config.toml
arch = "vgg"
model = "image classifier"
dataset = "rosettes with rotational symmetry"
train_examples = 48750
image_size = 24
crop_scale_min = 1
horizontal_flip = true
translate = 0.06
targets = ["order"]
num_classes = 8
norm = "batchnorm"
hidden_act = "elu"
depths = [3, 3, 3, 3]
kernel_size = 3
stem = "single"
widths = [64, 128, 256, 512]
downsampling = "stride"
loss = "cross_entropy"
init = "trunc_normal_002"
optimizer = "adamw"
learning_rate = 0.0016
beta1 = 0.9
beta2 = 0.98
eps = 1e-08
max_grad_norm = 3.0
adaptive_grad_clip = 0.1
max_steps = 8900
batch_size = 256
epochs = 46.7
lr_schedule = "wsd"
decay_fraction = 0.4
final_lr_fraction = 0
warmup_steps = 170
weight_decay = 0.07
Rows from block 7 of a small image classifier, named by matrix and row number. Each number is 50 + 15 x the weight over its row's rms, rounded and kept within 0 to 99. All counts start at 0.
Before each channel's rows are labels from the 100 images, of 14848, where the channel reaches its highest value: "responds to" is what is common among them. Only what is clearly more common there than usual is listed. The data: rosettes with rotational symmetry. In brackets: how many of the 100.
# conv: 3x3 conv (model.blocks.7.conv.weight, 256x256x3x3, each kernel summed), inputs 86-171

responds to: warm (42); three-fold (38)
conv.122:58 58 37 49 39 33 37 49 64 38 41 44 49 29 38 54 59 44 36 62 60 61 20 11 60 61 58 55 44 38 63 35 20 61 51 27 63 36 46 59 39 57 61 64 48 69 60 28 41 70 65 53 60 61 55 92 36 44 25 34 60 45 54 35 41 53 44 45 47 56 74 75 57 63 53 31 59 80 55 42 78 27 40 58 55 49

responds to: eight-fold (34)
conv.150:41 54 49 54 32 40 34 34 63 47 54 31 59 48 22 58 43 51 38 38 42 48 64 46 37 58 55 54 41 22 20 79 57 40 39 72 49 65 61 59 46 62 62 67 47 52 41 38 37 53 41 76 26 02 52 64 45 59 44 50 50 35 40 54 70 70 45 58 44 54 50 42 85 54 21 52 60 44 16 53 53 61 43 50 50 26

responds to: off centre (68); ten-fold (34)
conv.71:54 54 48 37 59 68 40 61 46 42 67 53 56 55 43 63 52 47 58 45 37 47 73 47 16 55 56 37 34 42 25 54 28 56 57 35 39 45 67 47 50 51 58 60 33 89 45 39 37 37 72 52 33 30 14 51 39 68 28 50 24 40 78 47 55 59 27 65 54 41 35 67 13 65 33 77 24 79 36 30 62 45 34 57 32 54

responds to: three-fold (65); warm (40); four-fold (29)
conv.168:38 40 47 30 52 42 25 59 41 38 59 55 42 43 68 50 66 22 41 52 51 54 29 41 32 44 50 81 48 78 50 40 28 55 32 36 40 43 41 39 40 47 53 34 34 47 51 24 31 38 46 47 40 52 41 52 52 33 36 22 43 44 43 33 58 54 60 40 27 63 47 27 25 41 60 40 40 21 68 02 53 20 69 33 40 43

responds to: three-fold (46); five-fold (30)
conv.142:37 58 52 41 33 58 47 41 31 59 60 47 52 56 59 48 39 40 61 41 47 17 47 54 26 57 30 45 51 25 49 52 49 34 25 44 41 43 51 22 58 41 48 27 20 51 23 34 50 11 68 48 26 28 37 46 63 51 50 61 47 66 88 60 47 50 49 42 47 48 37 52 48 61 33 50 30 66 39 37 40 57 50 41 38 32

responds to: off centre (62); ten-fold (52); nine-fold (33); palette: cool (33)
conv.22:52 49 35 48 20 33 24 45 61 24 53 63 57 40 42 55 58 46 30 38 55 22 51 57 88 45 22 34 57 52 50 44 44 80 53 40 61 21 44 64 36 37 30 42 63 37 29 53 50 54 50 40 36 45 65 62 53 53 41 47 70 40 75 36 22 54 58 26 35 18 53 65 20 54 52 37 56 80 70 41 16 66 61 54 38 57

responds to: off centre (88); ten-fold (67)
conv.232:43 52 36 69 54 52 38 77 66 30 48 62 55 48 62 66 53 63 41 72 55 26 64 38 35 51 41 21 55 58 58 42 36 38 53 34 36 58 67 42 36 62 29 79 48 44 65 27 38 44 69 42 39 33 50 88 41 49 49 48 57 42 87 17 62 62 66 43 50 32 52 70 31 61 49 49 58 99 51 44 56 38 48 59 62 47

responds to: eight-fold (41)
conv.107:25 42 53 42 40 51 40 46 41 51 55 37 44 44 53 36 57 27 52 41 75 24 54 55 58 45 18 81 69 47 40 63 55 54 45 65 52 53 29 40 67 65 06 40 49 00 36 52 36 38 17 49 51 38 53 60 58 37 48 31 47 63 58 44 63 50 66 13 57 41 30 37 52 40 52 42 60 51 55 31 47 49 75 19 67 49

responds to: seven-fold (30)
conv.162:49 61 46 48 36 37 42 26 54 36 18 37 43 52 46 42 43 64 45 59 26 44 56 36 59 36 38 39 28 24 49 32 51 40 48 40 43 36 48 54 37 36 51 55 44 62 60 42 24 66 55 24 48 48 47 19 42 34 44 35 57 26 49 44 04 42 28 48 54 44 44 36 51 40 41 38 61 56 52 49 52 32 36 44 59 76

responds to: four-fold (53); three-fold (39)
conv.130:36 52 40 45 32 49 37 30 35 40 60 79 49 44 39 45 54 51 53 35 63 33 47 74 63 34 41 60 59 52 39 43 51 60 26 47 73 29 44 64 60 16 13 24 48 45 33 62 53 63 31 37 41 52 37 54 58 64 48 38 69 47 41 60 52 62 55 15 36 30 28 41 35 74 62 47 79 54 62 57 29 66 71 36 60 67

responds to: five-fold (37); seven-fold (30)
conv.98:43 42 19 77 57 45 47 43 65 34 32 40 53 45 33 43 57 10 42 41 68 62 39 66 27 40 59 53 41 51 35 45 26 53 48 39 53 57 60 57 55 43 49 55 35 56 75 51 63 67 35 59 43 12 53 80 43 49 00 50 53 44 47 60 71 48 55 52 40 51 49 39 52 42 61 53 60 72 55 47 58 45 49 48 35 49

responds to: five-fold (71)
conv.61:80 31 56 72 51 18 40 30 61 41 50 42 65 54 76 39 61 21 24 47 69 34 39 73 46 41 66 52 68 68 53 51 27 53 31 45 43 50 47 52 45 50 84 59 38 43 57 56 54 23 61 40 46 56 58 47 48 48 56 23 60 47 31 63 48 62 69 45 29 31 69 36 61 37 69 29 43 28 81 36 76 30 44 52 55 40

responds to: eight-fold (43)
conv.20:40 28 49 56 52 40 35 52 68 80 24 46 09 38 58 45 32 63 13 62 33 51 49 66 53 39 56 43 10 50 45 55 39 47 33 46 59 47 62 56 07 35 68 46 62 54 47 34 34 52 49 38 57 58 56 44 46 33 62 27 52 26 43 43 46 42 49 32 61 53 46 45 62 09 65 52 41 57 56 35 70 36 30 56 44 51

responds to: ten-fold (37)
conv.165:44 41 35 39 18 71 39 37 31 59 45 47 39 70 54 70 53 58 68 45 35 39 80 64 64 46 29 43 39 15 33 42 60 49 58 43 57 29 39 43 61 33 57 53 50 72 45 24 39 59 61 26 58 40 24 42 42 71 58 55 61 47 79 38 30 53 27 48 68 49 28 71 53 63 26 73 91 76 34 39 52 61 44 57 71 27

responds to: seven-fold (94)
conv.100:88 44 28 69 44 37 37 40 41 46 37 21 54 46 30 41 29 36 54 30 55 54 46 28 75 63 64 41 68 28 66 41 64 55 42 46 29 32 50 46 60 44 46 59 23 66 51 57 68 49 50 59 24 60 20 28 47 51 31 63 43 44 44 43 23 40 15 69 29 29 50 46 24 37 34 36 36 56 41 59 79 61 38 41 66 53

responds to: cool (35); seven-fold (33)
conv.218:34 59 62 67 45 31 39 47 55 35 36 33 64 48 47 43 35 50 30 43 46 54 49 49 25 39 54 46 52 13 30 56 40 53 58 56 49 68 71 42 40 49 46 41 43 30 55 40 56 45 49 62 22 24 62 67 44 40 49 47 34 47 68 40 54 50 56 50 25 50 63 37 57 43 34 60 38 52 02 45 54 55 55 43 44 13

responds to: six-fold (76)
conv.118:39 48 29 31 42 60 41 24 38 62 47 32 69 42 52 56 51 43 47 40 43 26 46 82 37 48 46 42 63 48 36 40 52 43 38 44 36 50 43 39 60 35 54 46 54 41 17 38 44 31 55 35 24 27 32 47 36 49 29 55 49 35 50 24 56 21 56 80 50 18 30 58 57 53 29 48 63 57 39 34 42 48 41 52 74 18

responds to: five-fold (42); four-fold (37)
conv.4:49 73 58 59 42 44 26 65 73 44 68 54 53 25 35 44 43 53 50 63 48 65 34 12 64 62 50 54 29 43 50 47 25 64 44 42 56 52 59 70 37 47 47 49 46 44 70 25 40 63 51 74 55 61 72 61 28 39 51 33 58 45 36 49 46 68 46 51 41 62 75 40 46 41 53 31 54 42 60 42 69 19 46 42 42 43

responds to: three-fold (42); four-fold (36)
conv.140:56 74 50 47 15 46 46 37 51 42 65 45 77 23 52 64 57 41 51 38 63 45 31 00 60 78 49 66 38 36 37 62 55 50 67 62 49 20 63 60 49 47 68 42 53 56 35 19 33 42 61 69 46 43 51 71 34 36 52 53 59 22 38 47 56 68 59 41 41 53 59 53 59 30 43 15 66 45 62 46 78 29 52 56 56 56

responds to: five-fold (42); four-fold (41)
conv.103:52 45 39 42 17 54 76 26 42 50 37 39 43 69 31 48 43 45 56 18 58 52 63 40 68 55 22 61 35 36 22 48 44 56 48 35 50 15 20 55 65 43 85 71 21 66 27 26 42 47 44 43 53 72 31 45 70 46 31 49 45 62 55 86 19 33 30 47 56 50 52 41 54 44 32 61 33 54 49 38 47 54 81 58 30 66

responds to: cool (43); three-fold (42); four-fold (30)
conv.133:53 59 60 36 33 63 59 65 44 64 67 49 52 62 68 63 69 64 68 51 49 52 54 49 65 76 56 67 43 63 45 72 68 60 39 78 54 36 58 55 54 72 65 43 51 34 43 29 36 50 48 58 68 60 45 54 66 45 70 63 56 44 19 48 60 52 47 54 51 53 74 23 69 41 40 40 61 11 64 37 74 57 56 38 55 52

responds to: eight-fold (49); seven-fold (32)
conv.177:44 49 53 59 31 41 17 55 62 61 26 32 57 43 35 46 32 66 57 43 55 83 22 35 62 44 35 49 30 23 55 41 67 81 64 71 49 33 46 55 32 21 45 42 55 50 38 28 50 75 25 55 78 81 62 37 44 27 63 46 64 47 19 62 39 32 21 29 56 65 56 16 65 21 30 46 58 44 32 77 43 45 54 42 46 49

responds to: mirrored (78); eight-fold (48)
conv.76:47 59 19 45 56 31 66 52 44 26 54 49 43 30 31 62 33 72 47 62 61 54 45 35 61 36 61 57 62 48 52 33 36 44 32 36 56 33 62 54 49 45 00 66 39 49 57 70 36 73 38 46 24 39 31 82 44 48 15 44 51 53 61 36 60 35 59 30 38 30 62 38 36 50 38 52 46 91 45 62 61 42 63 40 66 63

responds to: four-fold (42); warm (42)
conv.188:42 64 60 37 41 58 43 56 57 44 46 42 72 56 75 63 40 37 47 45 38 42 46 34 37 74 47 21 61 28 51 44 47 48 55 41 36 48 83 33 49 70 76 73 44 58 29 39 41 21 83 30 40 42 74 61 54 24 54 58 49 31 66 54 46 69 69 53 42 54 63 69 49 48 47 28 23 54 49 43 68 44 49 60 37 35

responds to: off centre (68); ten-fold (52); dark (32)
conv.53:50 69 52 67 51 73 44 69 70 43 56 46 55 54 62 60 39 53 68 69 30 30 63 34 34 45 31 11 62 49 48 47 20 43 47 19 32 57 65 52 56 73 30 84 62 23 63 47 32 38 41 37 59 41 66 74 63 44 36 45 63 46 76 40 50 67 64 37 44 33 67 52 36 47 56 54 57 71 40 68 40 55 35 68 60 50

responds to: six-fold (44); seven-fold (44)
conv.255:37 19 24 38 37 43 39 37 58 64 21 45 11 56 39 51 33 50 23 62 37 30 46 69 38 38 43 40 18 38 44 46 53 63 45 50 57 47 44 20 23 32 69 53 68 51 54 36 49 46 58 27 54 40 62 36 40 38 46 29 50 21 65 54 33 49 46 36 78 46 15 58 81 31 63 59 51 67 43 31 60 48 44 40 33 53

responds to: nine-fold (72); cool (35)
conv.144:15 67 51 39 33 43 40 29 57 52 21 48 52 54 52 37 14 77 40 75 38 38 52 37 65 56 50 34 34 42 49 40 47 51 58 46 43 35 75 56 20 26 53 35 57 46 60 32 49 72 70 55 56 59 54 65 33 30 49 45 30 28 69 51 28 39 63 45 63 49 50 75 46 64 56 52 70 79 56 55 67 35 35 44 62 55

responds to: six-fold (59)
conv.227:33 54 62 50 45 34 25 32 51 58 53 30 49 32 71 28 30 46 44 71 32 32 42 34 37 35 41 58 44 22 63 52 35 33 39 45 39 54 60 54 39 37 52 36 63 45 60 30 32 35 63 43 32 25 62 49 48 44 55 28 43 47 59 58 09 61 35 46 57 14 51 54 73 51 41 29 70 70 52 51 46 38 26 51 48 51

responds to: grey (35)
conv.171:55 42 34 49 53 43 67 51 54 19 91 55 73 46 81 59 35 38 41 59 45 39 61 36 34 36 55 61 48 41 49 69 34 40 56 43 43 70 57 26 58 73 54 64 60 53 50 51 35 26 53 63 42 29 61 59 64 79 39 32 47 18 53 76 60 88 53 54 33 31 43 57 58 64 57 42 60 57 73 26 54 57 36 68 36 60

responds to: six-fold (52); cool (34)
conv.6:83 37 49 44 67 38 81 56 47 29 62 56 52 41 27 50 39 18 40 48 68 50 63 59 37 38 59 54 46 57 39 46 24 33 57 21 47 60 25 45 49 52 64 64 32 62 62 36 67 51 57 64 41 09 38 48 59 68 19 41 30 39 55 60 68 58 44 82 39 57 47 67 51 56 50 60 41 33 45 33 40 56 73 50 56 48

responds to: three-fold (48)
conv.151:47 46 44 48 43 38 29 48 27 42 41 35 77 66 78 82 62 50 46 44 37 43 30 34 36 59 54 32 44 41 51 62 78 43 68 78 44 26 70 61 43 50 54 46 29 55 37 41 45 57 65 62 51 58 41 67 46 30 80 81 64 38 69 47 74 57 60 49 54 61 49 56 39 44 38 36 69 65 50 33 63 66 42 61 41 31

responds to: off centre (92); seven-fold (35)
conv.80:35 51 63 46 64 79 39 39 44 64 59 29 68 63 62 54 49 43 71 54 72 30 86 38 69 50 41 74 57 50 35 58 54 43 33 58 48 58 36 51 50 64 33 59 47 33 61 36 42 42 32 68 61 45 33 63 65 53 59 57 43 52 77 55 57 60 60 44 51 32 56 41 56 59 31 58 70 85 39 53 49 69 62 36 48 45

responds to: six-fold (75)
conv.251:52 57 29 62 52 62 53 39 54 44 43 46 59 38 14 64 27 37 52 32 50 53 41 60 18 51 74 25 41 58 23 51 37 75 44 43 73 59 68 46 46 46 45 68 47 48 53 49 56 44 44 54 37 01 47 63 27 57 21 60 44 31 43 49 68 55 69 72 49 40 37 45 53 51 61 52 63 62 50 53 45 52 37 60 49 47

responds to: four-fold (63)
conv.81:32 44 18 72 38 66 63 48 25 65 74 38 77 48 24 52 60 36 62 24 56 31 50 51 35 48 68 52 50 62 04 54 41 26 60 41 34 48 60 53 63 53 40 38 51 36 19 56 47 40 45 73 41 34 40 49 56 49 22 60 48 36 32 77 66 61 55 42 41 43 44 43 54 25 52 42 47 24 60 54 62 61 54 70 40 46

responds to: three-fold (44)
conv.131:51 54 52 61 13 43 57 43 33 44 32 54 54 48 60 62 53 36 36 28 43 49 31 20 60 72 49 26 57 81 50 55 60 53 38 56 47 00 46 38 29 43 59 38 56 45 35 51 44 35 42 60 58 53 34 68 65 28 56 71 56 18 24 56 47 38 79 43 36 59 64 44 42 60 65 21 71 31 62 49 45 55 29 66 61 71

responds to: off centre (67); seven-fold (44)
conv.230:50 80 41 60 63 59 39 60 60 58 52 63 52 44 63 74 20 75 56 75 20 42 35 24 29 74 54 22 59 32 52 54 49 71 26 50 41 49 86 55 44 59 40 68 56 73 66 53 30 66 61 50 43 57 54 63 47 40 63 57 43 38 55 22 33 50 54 53 58 32 56 46 26 62 56 43 43 77 56 47 55 44 13 63 58 68

responds to: five-fold (60)
conv.127:33 32 39 37 31 53 39 48 38 47 33 59 35 59 33 54 68 46 50 47 52 81 23 29 59 54 40 72 36 51 62 29 56 55 64 49 57 23 35 66 51 48 71 32 58 68 38 18 37 64 61 42 63 71 48 34 57 19 60 52 68 50 57 52 18 39 50 28 43 99 35 66 63 36 49 52 65 27 67 41 60 29 71 50 39 52

responds to: three-fold (70); warm (35)
conv.217:43 33 44 34 39 74 63 28 12 71 39 56 56 66 64 60 63 44 64 24 61 41 58 47 48 60 59 45 43 46 55 58 71 36 55 64 63 30 52 45 43 38 47 27 33 61 34 35 70 68 58 54 54 34 13 45 54 62 63 79 44 53 60 54 56 39 55 59 65 50 29 64 55 55 39 55 66 64 45 21 49 72 54 53 57 34

responds to: cool (44); three-fold (40); five-fold (32)
conv.85:71 40 51 45 57 60 82 47 45 71 49 49 47 56 56 44 58 54 64 54 50 57 53 34 54 61 60 42 57 73 64 56 58 53 41 43 46 32 34 43 42 53 58 45 53 28 60 62 62 50 21 62 61 55 33 64 57 60 49 75 45 60 30 39 42 44 46 69 59 57 61 33 48 49 57 45 53 31 66 55 37 73 26 46 54 62

responds to: three-fold (75)
conv.193:55 55 74 39 48 71 58 25 43 77 51 52 49 31 67 49 44 41 61 41 39 48 65 39 58 66 39 26 64 48 51 61 43 61 14 49 57 24 47 55 32 30 45 32 53 36 41 57 64 40 23 72 50 57 22 69 45 56 62 60 60 49 40 36 47 39 56 43 64 40 59 30 38 63 57 37 64 65 55 58 16 62 22 44 60 50

responds to: eight-fold (64)
conv.12:38 50 57 24 33 40 50 52 31 51 32 40 25 66 45 53 40 51 43 28 42 66 50 47 28 50 39 41 49 39 31 57 65 77 41 65 75 20 66 23 48 23 38 58 63 57 34 41 56 49 38 43 49 49 38 30 51 33 52 37 35 38 41 52 49 19 33 47 57 50 37 37 58 37 35 59 56 49 15 25 34 48 55 45 49 56

responds to: ten-fold (57)
conv.9:34 53 75 67 43 33 50 43 35 50 42 30 43 53 65 42 63 24 44 43 63 38 53 74 39 44 43 89 51 43 40 69 36 46 53 67 29 56 50 39 77 63 30 25 42 43 23 38 57 13 65 60 36 43 59 25 57 35 47 41 61 64 71 76 49 57 68 38 41 45 51 45 47 41 38 46 46 35 36 37 34 62 73 40 41 29

responds to: off centre (66); seven-fold (30)
conv.92:78 59 53 62 42 60 53 47 45 52 59 77 59 58 43 68 58 32 58 30 37 55 70 65 60 57 64 32 49 50 28 52 46 50 32 48 51 34 51 60 58 47 24 32 52 76 51 40 53 69 53 57 64 61 45 24 56 65 52 58 72 48 26 77 38 66 44 43 46 59 40 33 16 54 63 47 56 16 63 46 23 66 56 59 48 77

responds to: mirrored (76); seven-fold (58)
conv.186:10 63 35 50 51 42 40 34 53 55 52 36 60 64 51 32 15 73 49 51 52 39 52 32 70 66 68 52 34 46 61 41 61 52 30 50 36 38 82 54 46 39 50 33 33 54 55 42 38 62 63 60 47 56 46 60 63 44 44 40 10 50 57 43 44 53 57 52 64 31 52 52 44 48 45 56 33 92 53 40 87 27 64 06 38 51

responds to: nine-fold (42); eight-fold (41)
conv.212:44 64 44 88 32 27 41 55 70 30 37 56 46 56 62 43 28 77 43 83 43 57 32 44 56 28 44 31 45 36 81 60 47 35 56 56 46 48 59 66 66 48 27 61 62 46 78 37 49 73 58 51 39 60 76 67 54 40 39 37 59 57 62 69 30 47 65 35 36 51 66 58 47 68 63 59 57 49 55 74 43 32 49 56 65 74

responds to: four-fold (60); warm (52); three-fold (32)
conv.2:67 34 44 34 79 59 24 53 43 80 67 53 67 33 51 50 59 38 68 49 50 64 33 52 38 61 77 71 54 57 64 36 34 49 35 42 37 70 34 41 53 61 77 44 45 46 60 37 26 35 46 53 36 53 35 37 32 48 47 37 44 61 08 37 56 52 35 74 56 69 48 24 59 32 48 40 48 07 75 26 61 20 43 36 43 45

responds to: cool (43)
conv.74:73 54 71 26 52 50 32 53 42 49 61 76 52 49 84 48 44 27 41 39 44 29 37 64 55 61 56 44 66 50 60 50 16 50 20 39 57 34 58 43 48 44 50 32 46 37 37 46 73 36 73 25 44 39 56 49 54 35 66 29 71 49 57 30 36 44 57 50 38 40 52 52 30 42 63 47 31 37 66 40 29 43 44 51 66 07

responds to: eight-fold (44); seven-fold (39)
conv.78:25 66 63 60 33 51 38 14 58 39 50 36 59 43 31 47 44 39 47 30 55 34 59 53 35 75 62 80 37 48 31 71 65 53 38 79 27 63 75 49 34 51 51 40 37 62 26 50 49 36 61 66 18 05 57 67 50 55 33 47 39 38 45 56 59 70 58 54 35 35 46 46 72 61 37 42 55 55 32 49 63 52 62 47 19 31

responds to: five-fold (56); warm (38)
conv.93:59 31 45 68 48 56 47 35 46 54 37 40 73 82 35 54 70 49 53 35 25 64 54 78 13 53 75 16 42 76 22 41 60 56 36 48 59 52 46 55 40 29 92 37 50 52 57 60 67 60 61 26 49 42 34 50 36 41 33 52 44 47 33 55 38 41 77 81 48 63 42 37 70 33 65 76 47 38 41 35 62 54 28 60 55 38

responds to: six-fold (80)
conv.208:66 32 36 55 53 33 50 57 74 32 26 45 43 60 19 45 45 47 41 63 41 76 56 49 63 37 35 36 30 42 61 39 31 50 61 23 55 51 07 62 39 48 67 57 25 51 68 38 53 99 33 63 58 62 58 33 35 55 37 31 56 48 33 47 25 34 42 56 50 80 58 47 65 42 57 52 56 41 54 30 49 39 58 54 36 64

responds to: five-fold (56)
conv.73:60 45 45 60 42 42 59 56 73 39 44 44 58 46 20 54 52 09 41 41 59 74 56 61 20 38 61 43 55 48 34 63 29 47 45 46 62 61 47 54 23 66 56 72 35 64 61 43 56 68 38 48 55 08 61 63 49 58 16 77 49 28 35 57 67 66 44 49 41 74 58 44 70 54 52 41 67 44 51 37 56 70 50 53 49 58

responds to: cool (63); four-fold (48); three-fold (39)
conv.137:43 62 40 49 34 66 56 48 61 57 81 34 52 29 27 51 27 30 46 56 51 36 47 33 45 67 36 59 38 31 36 66 44 46 54 54 38 68 62 39 45 64 59 45 62 36 41 24 33 33 70 66 36 22 76 73 50 43 39 40 41 35 41 74 60 63 52 46 42 49 44 66 60 42 47 47 39 35 61 55 46 31 50 49 50 31

responds to: off centre (62); three-fold (61); cool (33); order: four-fold (29)
conv.30:55 38 41 34 69 53 30 61 47 51 65 61 61 39 70 80 52 48 37 37 21 48 44 48 26 64 74 17 39 51 51 60 53 27 26 59 49 61 66 30 41 48 37 57 43 81 53 24 34 58 80 59 33 33 41 46 35 64 62 45 50 35 53 33 76 51 39 72 52 44 23 71 32 61 42 49 37 53 64 26 43 51 24 54 37 52

responds to: cool (45)
conv.34:16 75 50 43 61 87 31 19 52 73 72 46 61 47 56 42 38 31 74 42 55 17 49 34 68 60 37 66 55 32 41 46 58 44 51 48 63 74 50 55 65 65 29 42 57 46 37 53 52 41 39 44 56 52 62 61 71 43 45 44 47 58 73 57 40 66 54 36 72 17 40 54 64 59 42 46 59 85 52 51 51 61 64 46 49 49

responds to: cool (34); three-fold (33)
conv.66:30 41 23 57 45 23 48 55 49 45 53 60 53 54 76 35 47 69 25 66 19 55 27 55 46 16 49 74 29 47 57 49 40 67 30 52 77 48 63 63 69 35 52 46 57 61 59 50 23 65 38 42 38 55 41 48 42 24 53 17 76 45 24 76 49 49 40 50 62 46 45 34 77 29 33 43 95 39 38 45 62 29 44 55 40 59

responds to: three-fold (67)
conv.190:58 38 51 21 23 49 46 46 08 31 34 70 32 34 63 67 53 54 31 30 58 66 43 74 47 48 44 38 47 36 62 40 65 62 35 60 70 20 53 38 33 48 40 36 54 73 34 23 65 63 60 42 70 35 31 62 30 50 52 31 45 32 40 62 51 46 44 54 53 72 55 79 37 71 38 66 55 32 51 37 24 41 50 32 52 44

responds to: eight-fold (30)
conv.117:33 33 42 37 43 64 34 54 25 58 64 63 55 48 38 41 52 38 49 41 33 56 70 84 37 41 60 60 49 34 40 41 43 23 45 49 51 68 47 20 48 59 22 25 44 86 54 38 40 49 57 31 53 63 51 32 51 76 54 41 50 36 42 65 44 76 31 43 48 56 22 51 58 64 39 51 55 31 44 24 33 70 60 41 34 50

responds to: ten-fold (69)
conv.136:37 64 44 36 58 71 26 64 27 42 46 51 57 29 51 62 47 41 57 39 73 60 38 58 53 54 50 42 62 76 33 40 34 57 75 28 48 27 57 49 47 42 13 45 12 67 38 47 66 45 60 31 57 49 30 57 52 72 47 69 46 46 99 45 61 37 52 30 48 47 41 66 32 77 34 43 52 92 36 38 40 60 70 53 64 41

responds to: cool (39); eight-fold (35); seven-fold (34)
conv.125:40 67 31 44 30 37 69 36 58 35 53 63 46 58 50 44 14 67 41 58 55 34 55 52 50 50 25 41 45 61 47 40 54 51 61 36 46 43 65 28 47 18 37 59 57 55 44 35 49 40 55 36 33 53 55 69 53 49 39 34 39 42 89 46 23 42 63 47 49 38 40 85 43 67 45 50 40 99 50 49 47 32 52 60 34 64